{
  "model": "masked image model",
  "dataset": "reaction-diffusion patterns (Gray-Scott)",
  "train_examples": 47500,
  "image_size": 48,
  "grayscale": true,
  "crop_scale_min": 1,
  "horizontal_flip": true,
  "rotation_deg": 5,
  "method": "mae",
  "mask_ratio": 0.6,
  "loss": "mse",
  "encoder_arch": "vit",
  "encoder_norm": "layernorm",
  "encoder_norm_position": "sandwich",
  "encoder_activation": "silu",
  "encoder_mlp_ratio": 3,
  "encoder_head_dim": 32,
  "encoder_fused_qkv": false,
  "encoder_bias": "none",
  "encoder_qk_norm": false,
  "encoder_parallel_block": false,
  "encoder_inner_norm": false,
  "encoder_drop_path": 0.05,
  "encoder_patch_size": [4, 4],
  "encoder_layers": 6,
  "encoder_width": 128,
  "encoder_positions": "learned",
  "decoder_width": 128,
  "norm_pix_loss": true,
  "decoder_layers": 3,
  "init": "lecun_normal",
  "optimizer": "adamw",
  "lr": 0.0029,
  "beta1": 0.9,
  "beta2": 0.99,
  "eps": 1e-10,
  "grad_clip": 5.0,
  "ema_decay": 0.99,
  "steps": 15500,
  "batch_size": 384,
  "epochs": 125.3,
  "lr_schedule": "constant",
  "warmup_steps": 310,
  "weight_decay": 0.2
}
Rows from block 5 of the encoder, named by matrix and row number. Rows with one number belong to one neuron. Each number is 128 + 24 x the weight over its row's rms, rounded and kept within 0 to 255. All counts start at 0. Numbers have three digits each. After the name is the row's rms in percent of the matrix's.
# fc1: MLP up (encoder.blocks.5.mlp.fc1.weight, 384x128), inputs 0-127
# fc2: MLP down (encoder.blocks.5.mlp.fc2.weight, 128x384, transposed), outputs 0-127
fc1.211 176:146143119143143119123123086126064160124076143126132126160133089162161120134114130073152107128165128123120136125117129103145097086093101097146103111146166091105128111145147093123137095126092124113119145132142135145083155113109149162132116103138130113104128107108100090150103142126083184115151135138114125098112113116151143096098154137146140079105161127125144112154178093143128153174124
fc2.211 171:140129193141147158123123129127111102124119141127168132157137109129105146062097058128148134150153140111149115120105156095144082137100132100128060127127129108122098137106138118163123084134101145141116166113159110125132109125105112103192106129159144101159106115122121127112146104117076162144127119121133119132115136112184125148124115140132162088128136162110169148166131099124119128106140
fc1.212 024:144155140139112124123080150109126108102175174092123119170139088131143143111123160103144130138132163150125083183120105125146118113123145130117117121141120136172097089134098127131132137158125124152150126139153134143061084165087113157151082129099158127118086120120136125104124165116129099142107121127099104189093145132094113108159102129105128074130129101110116110120124175120121132113145
fc2.212 028:142167116143147117126162148155139138239107123144177132154126126092101105127092122172145134113132094102128121111115125132097122135126079123139137122123138121109122129117147116123136145107085126101097117078058110130214136122113150148120085107147109146125125112116089142133130130120143149120136139128115145126159100107138133136105128130151135125111119127165119166179136147117108111131109
fc1.213 094:116126122113082118101147086103136189080120133125122121111158159193116091134118106078152091130115116107112150125088116136148112133119070124129111118138145106107114145164090102101119158123108099096138107132104108157147158128124166158109154133102117120146107120140126140093113144125143163129090118110101149167121107129103135136109124159120124108066113085127131161102169120148119132167128
fc2.213 136:133125255128121130124128123130126125132126126125128133133129129126123124052108006114125127126127133121128133129131123128144129123126116129127128132131126125125118128134125130128128129127124125100125127123139126130136127124126138123255124128131119130124126128122126125123127126127122132130126127125132136133128132126131134129126133128130127128128125131135121125109127124133124127136130
fc1.214 148:121130119117112036120102107106084112156075119176157113108156115116096109125106170164171116117158145114102152132130133173128159178135131135139146137148117140101135117133142101135129123145110137116093123137122119117115138120104166123089141099081134149157081092143101134127124144135095194168132115143153134127130125135117142146154176123110117108154149135124166115101113157131113126108109
fc2.214 152:131110145101144095144108102168099155117143100107069128152105160144139149101131112113151128100092158103151124114121126133142154106116130118175167107100166121156140125114126065143103150106115127162145149138203139129130111098176118104147125118155182062111173131168129156146135114126136116110157163117118119119104151124139106141117114111155139146121108108116137170132135139137135104163134
fc1.215 022:170126086157117125137137118152120162118138113111121170159115141114125122165103120130124144204132102160105101146107096107104125130117145129120104121107108107111125146128114122123075103111155122126128129124104154151200098145104161134125117098087184163167174109095135120119128141135132131151127158117117103122126111122129110165127127126104100138161068182115116137157144150108123179142135
fc2.215 028:111117145106130135160108145119131124126123164123132118090116121123142139176167117123169122089129157127136160104160128160160117133134061123099127125150134128147101135124131137135145154170137126110089161057098118135087151142161091147150135144139111115051077142175175135145139073124127158124149122111125176118109146137144139126125124130153122155104157115115123087144129137149115106104127
fc1.216 145:135104157109112108114089144165128108124108101143130140132149170110134127154121179136121144115142159135122093122092124135117139122099085121111112121127096156137176121144108142115104134140077139114144150132099117134172201099117157107130110079109127101112134159133106115156103111113113179134083150181133109110143112122117119123128144147121129086186153126064183141108140116123120124118128
fc2.216 130:108136179119104121115118129128135135119128169118153123124109151139106142076126069123106143124141151144125141087117134140131115109137119133093128118135118152104088158141140145144077137131198160093110133123099102100178126147154168107180119146144115103144188098113112107184128138133145138099132130108106090119180106122096128112149102139125117129111138152111099127085173144137108126091134
fc1.217 022:117092138158118128132123112113099107099108147137154143133119112153147131086126084159129108145117122153120146112119181168120140113129132146134141152122095132075116150130075120119075129135134129103147125123117126115123159162148118151114115111128078124154118135166128143077100113155091110159123143149149124111083157117149189143147119119190123161182124162116164145135153095150142162141093
fc2.217 029:150126147144110147121106110140121171111098135115111098128111097132079132143154103120136120122120147103146147171165103069138118124125122123126132129124130144176154141141145121157116104114132138162140135101157162123244103098113112133148134149135138168123140070120102142197154114139136171093129121136112126139139108116098120126141160147084116154116124130133098118141108133118088114121140
fc1.218 140:156152140130131137127132139112120140119103122168112093133124126141125117086137133112106111157108115123111191118152106142121140101076125186130104084128139125109167158133134139081111128187104169125105155118122131095109119136113097117151123076115147195111124136117124103109145166116148161141130130143107122139099135083122122100183148110139131096127099117127143129091108151081102157172130
fc2.218 143:079111146106120114119149100161117105079133147147185090131079141162097093104108101164077139142086108162127102125114099139139128137130121121150127143127123121129079174099155150146112102106182119132147109122123123128098119117139145185146107106125137181173117113139123153146125151139132079119120100118118145113133093128138134133130152086155126114160173142108139102147149129136125091128147
fc1.219 021:109107149163081129125132113120105134045121145152110150157104104157151118153116105145131132088114105124134139092142164098115118109143168160119138121122120119138142125127114120105105116175198126113122101124115141111193144130119117160102122120152090139103141136125134138160125162121092120185142138132146140111093150123144180122143130108154110149179108122119150171122155142136136177143113
fc2.219 021:126134155129165132152117159142105138223134159083142116114129155112087150151081095118082117149122146103124132180127137122133132096133109104114128137116138104131071139151153128122140129097134117178099175104144116125163079139173150139163109118135139146144127119154142136146097101140130158146126100147119087106114096135091124164132110141144133149122134134137080102127110146114097135105136
fc1.220 022:123111162130108126131124150048167124059107140143126111152123094116132121109112148138128131137113150099149149120135147098123115098123160132121136121136111119151127114136059137123092143138127131122150120119100119127134122149091115127093081127120105130111117180121135147170132148139162128143122144153118121170077176141134125086162102151148119096198083105126086143165124126124133123153098
fc2.220 027:144145149140130109089125102157127140180126163116159141152106134134069134088175106120179137128124097121091112167101108169122126162142098132125118146135130104174131112123136118122144134103126117125114101085106147135204075117123130100145109128117117120122136120168160084107123107122122100146119103154128122086158114120126122149093151138142124137106135147123141158192140114123070129116147
fc1.221 023:123116121128131129132112140135128115102120113104182035126128104131130140148117129189127128087101149128141136149161129134168134123139123166152131127117172110128146122132123130126120113155130118126121079149115122117143130097142131133125152113178138174100153158142114098167139126118131173085142131110105126089113077123120103108082147166092117150144060118135106118161149144134125142076107
fc2.221 029:123147126140146112141155103128142175098145126122130181127135198136167128168118112093077124157126077134108111133053130150085145110120109113135125119139128114139099121132149123116132143118123128128106144146064127136026120130141151110133176137127134113166119096125118121098073142126143118124107102126122130158157126130135143139137091118136148106135155132136141149111140113135147090140124
fc1.222 022:122141138104148142141105085106120121119132133105160193102130152125104113058122125126142122114133120161105129110154136087170136142112154116124129134126123111117105129128142128097073150127119124113133182114132117132142165140122110144163126151105086157088075156162123182085127107141117145107104128136133147103130126124162148108093131114158116119060180150164151136112139125153143142161152
fc2.222 029:149102122138106142113121177132136173155116144152085091152132116137117126109106123091113132145149125090157133129153123109112104135147128126125125138138096115129155138133110109143146112149120130138128040100183128120173080097142156157121131119117129124144161089131047114180118140132123099142143127126145127152121119102128119148194132112092129166157110118089144140104113124119121103106093
fc1.223 137:141122125146128088140141158110130151096125149151119148100097086106075112130134133144146147088121126105097133091091094129159133106130148170103129136088171115135125120140145121090109122195103154127117092159104137088141122144159114095117148143091119110176108158144089103098146096122116145161122133117124168125099150119135116096140192139137115120115155142110099096094147120111153119112099
fc2.223 141:134134140139154164113122168112128128212117139127146133142166108115099130123107108138134101138136103162128156111163112132118125099113126121147133091076111110162140124096108119147150134109098111145198121129137127173116109134135098111139141159184169098113106116130108098095186092107140154109139133098157079121134120091097117125135140130175186136104122132123129139120111146134118137102115
fc1.224 163:172096141118125127130085108146155110130155115111105110135141089140148127159120160132135100071084126099140122132090148151145093122090125076148118126155134110138138151149099136112135120134125090120131146134161149168126122116136132125109133140133100152097075120111133087073069168130111132142120116102109118091141148085133082188129135123146075128108120118107148119129152116158117146132171
fc2.224 155:115157159129143172126095137117131145162106098100128109115117135111126116154096115125109139162132088125095108084149139146115146103157144135136122072111120150213135160110111107141136106119085115127172118144107142162114116194142132146163165164126102086126125154133143112131151124116085126110133165139144105111132140133116148091121167126133182143097114170118083144117126118112149126119119
fc1.225 138:164093148111097081128115080159102148141142091120159115127121116127124090135114089111124142149141153080144093133123152107120130138103094093133134157151123091170144117142147127144118137129109071117147122123146146132120125137123178165127131113129099088139153098163134099111129096123140116162099170092073119149118145115125163170111146103147123143126118068119101126140134118153113165174154
fc2.225 150:098092140168126156109135105115136082123078134120137092087118111147103136098125103196111133099133084166139119147143114153119123143111152097123145125151161134124146142131120134115161128084150107124145106101105088144090106128146128161139092133141094155156124106111102127131095121122157124083143123143137122097137106092155156122148136128128113113193137154097141106123106144138102083112190
fc1.226 022:129126167140132120127161126102138163102162107124099122134146167130125124075147132153126142157117149120110176129108165153112160174117121148178114152132083129099168150129105136114134114105155110117128184137150142136222162131155118119118137118124140079156120122121128087093116138125141129092106158135128134114144146121126125106115129138119133109106114128135114130142126092041122162132149
fc2.226 027:114105145127142140141092136153133120161107168113117129125104118113171139155099101139086126145130112107145126137152104096152117109140073126114144130136144126114128128141155115144119164138089135140129098145106157123014090108099104126153199171132139151101131160152166123173156105127132152135146109146116143124091135155131128139097109133122132147140117135134108097097126114179111142126117
fc1.227 025:143119118164063122121121101132138127060103122112124121172064118143139127179108150146137142161105103122117120123069113116118105147149168143104122138154144120153137156128124129124112137134118140114130068134108139129145119145146121170088095126117140096138183140093152179144169132127124140178169128124128134131102121113144152127156141138124114154185101116108159136102141141157137116147111
fc2.227 029:100155138107162136153116136127135101246124130134136167102154115135138125155164112114132123083111143117175135146157155135148117099123137115128119115099137118145103129127113126130132134108137130125099149149198112122171156161135192165145075107141140136119109079166168123134079126135105121120113145125124132103133144124115130137104113140152111086109138137127089131131131131124154140118132
fc1.228 023:165135105139089141127079076087148109101146145111101164112132155129110118117142159074156144110124137128103126124105091080125131121124157110122126143133120117115117176127164124126086142146176132151152119129138128130115102171111109127132101119118150120146100138145145119107134186133116163153086157124153129104154136120109155136174114135106097075181127107120153167116130155164132106169149
fc2.228 033:136145128096144119135140155142130134158121131122128093147123085118132126144175117189165131141136138117127142109184126131142118137145082133094107146116134141135127130110133131131154140110125136098099113066117134126218132121143136126131087118132091148111138141130131154140169085119141124128159121143126103109139107107155116124130097119133130154101137123154128133250132110128086127109134
fc1.229 130:115132174154088141128135145089166121117156141093084117095123088128128173147109150153117103124134095156106137134124125123159099106128152132130129075116146153080150163141086123079106146100147120125116147139072122118145123145087082121157126129122122138132162150124130121140103108101091129140167161165109116130125125120146095098154113163089118106106137102078120145128158121086129108098147
fc2.229 136:159102114151194132130144127135057130169073105099148121099114138127122117127102151115137142140147099119140117100137134201077149126111174118111146133135128122178110103147113123105161132100086129115132084127124148125103174130092132148114113137146126164115137141122119118143144151107145117119101130106124123140133147105141137106151136134155139137208129123127144130133095154107139091111181
fc1.230 018:111158122112117129134108128142082143104139157090147112181191116127125155100118125141151123172108149167112122145122110157105137128105137111124122107148192105095163117127144135140155118087177098130104120120166141107110114144142134153135128066115148134140099136131110099144126127111151131158109146150172164151165151136058175101124127119149119114125125137104122150137143131181110149104127
fc2.230 023:139109133139113148132148133091108110087104110146148103108099094113186132143130106152115117083114172102131140102135140084143142109148138139124131151123107149141118137154133135121139124112143163170134154153128127128079148160138103154138097158134127103118135122091044164156143124141138148096140143094122069184083105118134125127130157131103135137143163094135106088102109129153176113132123
fc1.231 021:120140155095141138125101112113093131128096116175137124108170162120126140008152152112156115078129140138125126122174106132127121128126123111125113143145136118085146159128140108134118151146174130130134150141170120133103146132133140121141166156151121052091104120111122099101109146127115127145102167140150157146156152126128150093171119116120134108119139116125129174096125138148111134120129
fc2.231 027:125127119129111133165140170148110115123128121106151134133115100105084138142079111149075131205131149109134105147111117093110148115136144147119125142137129119140128117146136120135134104069125139146149139128094139113141128116108131124124201123115159155167168184129055145168083111134118144128154141121136080135079099112111112121106132109115127139130132153136111104080129105140175137127114
fc1.232 139:126122115168139133150126102101122152090131102129140130130050139115138082147113157139134117130105153103125127127144153090148131141106101160108131078163097099131131141141163142150122108119091139104149082097135133136104141131152149168136178134123086141143113081186136110101122085105128119142084117128104152107163139107095129181115153150103141137143124145121147121177114114134087107117118
fc2.232 123:140138140159146146105133179144123115130094153130106129119148102103128163140095115150146122119195106139137140158135169115103148114154080091107110096155122103128116085112078129099148119129126132136154133125125128121126101145113130072139101141097171127074121150116123135100111110142129137129124152123086094100124172113133114074187108162113144124126145115171132174138140127140113135171096
fc1.233 025:139108134104123113122123181117131153177107099173189110142084134148147123129130125152114130167125139156122150130200092096105117136124117122120130134126120109125156126128047108132096140162156119119121138125122143136109126113090134135142167147126177146126174144105118107164101144107128133138147154140130100085109119143140134112132151161132132184100075129079115148157142146116108143121133
fc2.233 031:113142144136118127135150097113162132057137166090103140142122158124122147116186119094112119126083128123137122128041185197154156110117151118114122124134156128150080127133149125118158143129138120117110158116116099140165131130130123088143109124126121112139083135157144121124108119131158130123106113102144135092178128120115129132145113114146138107123195150176111112119129110114160115114124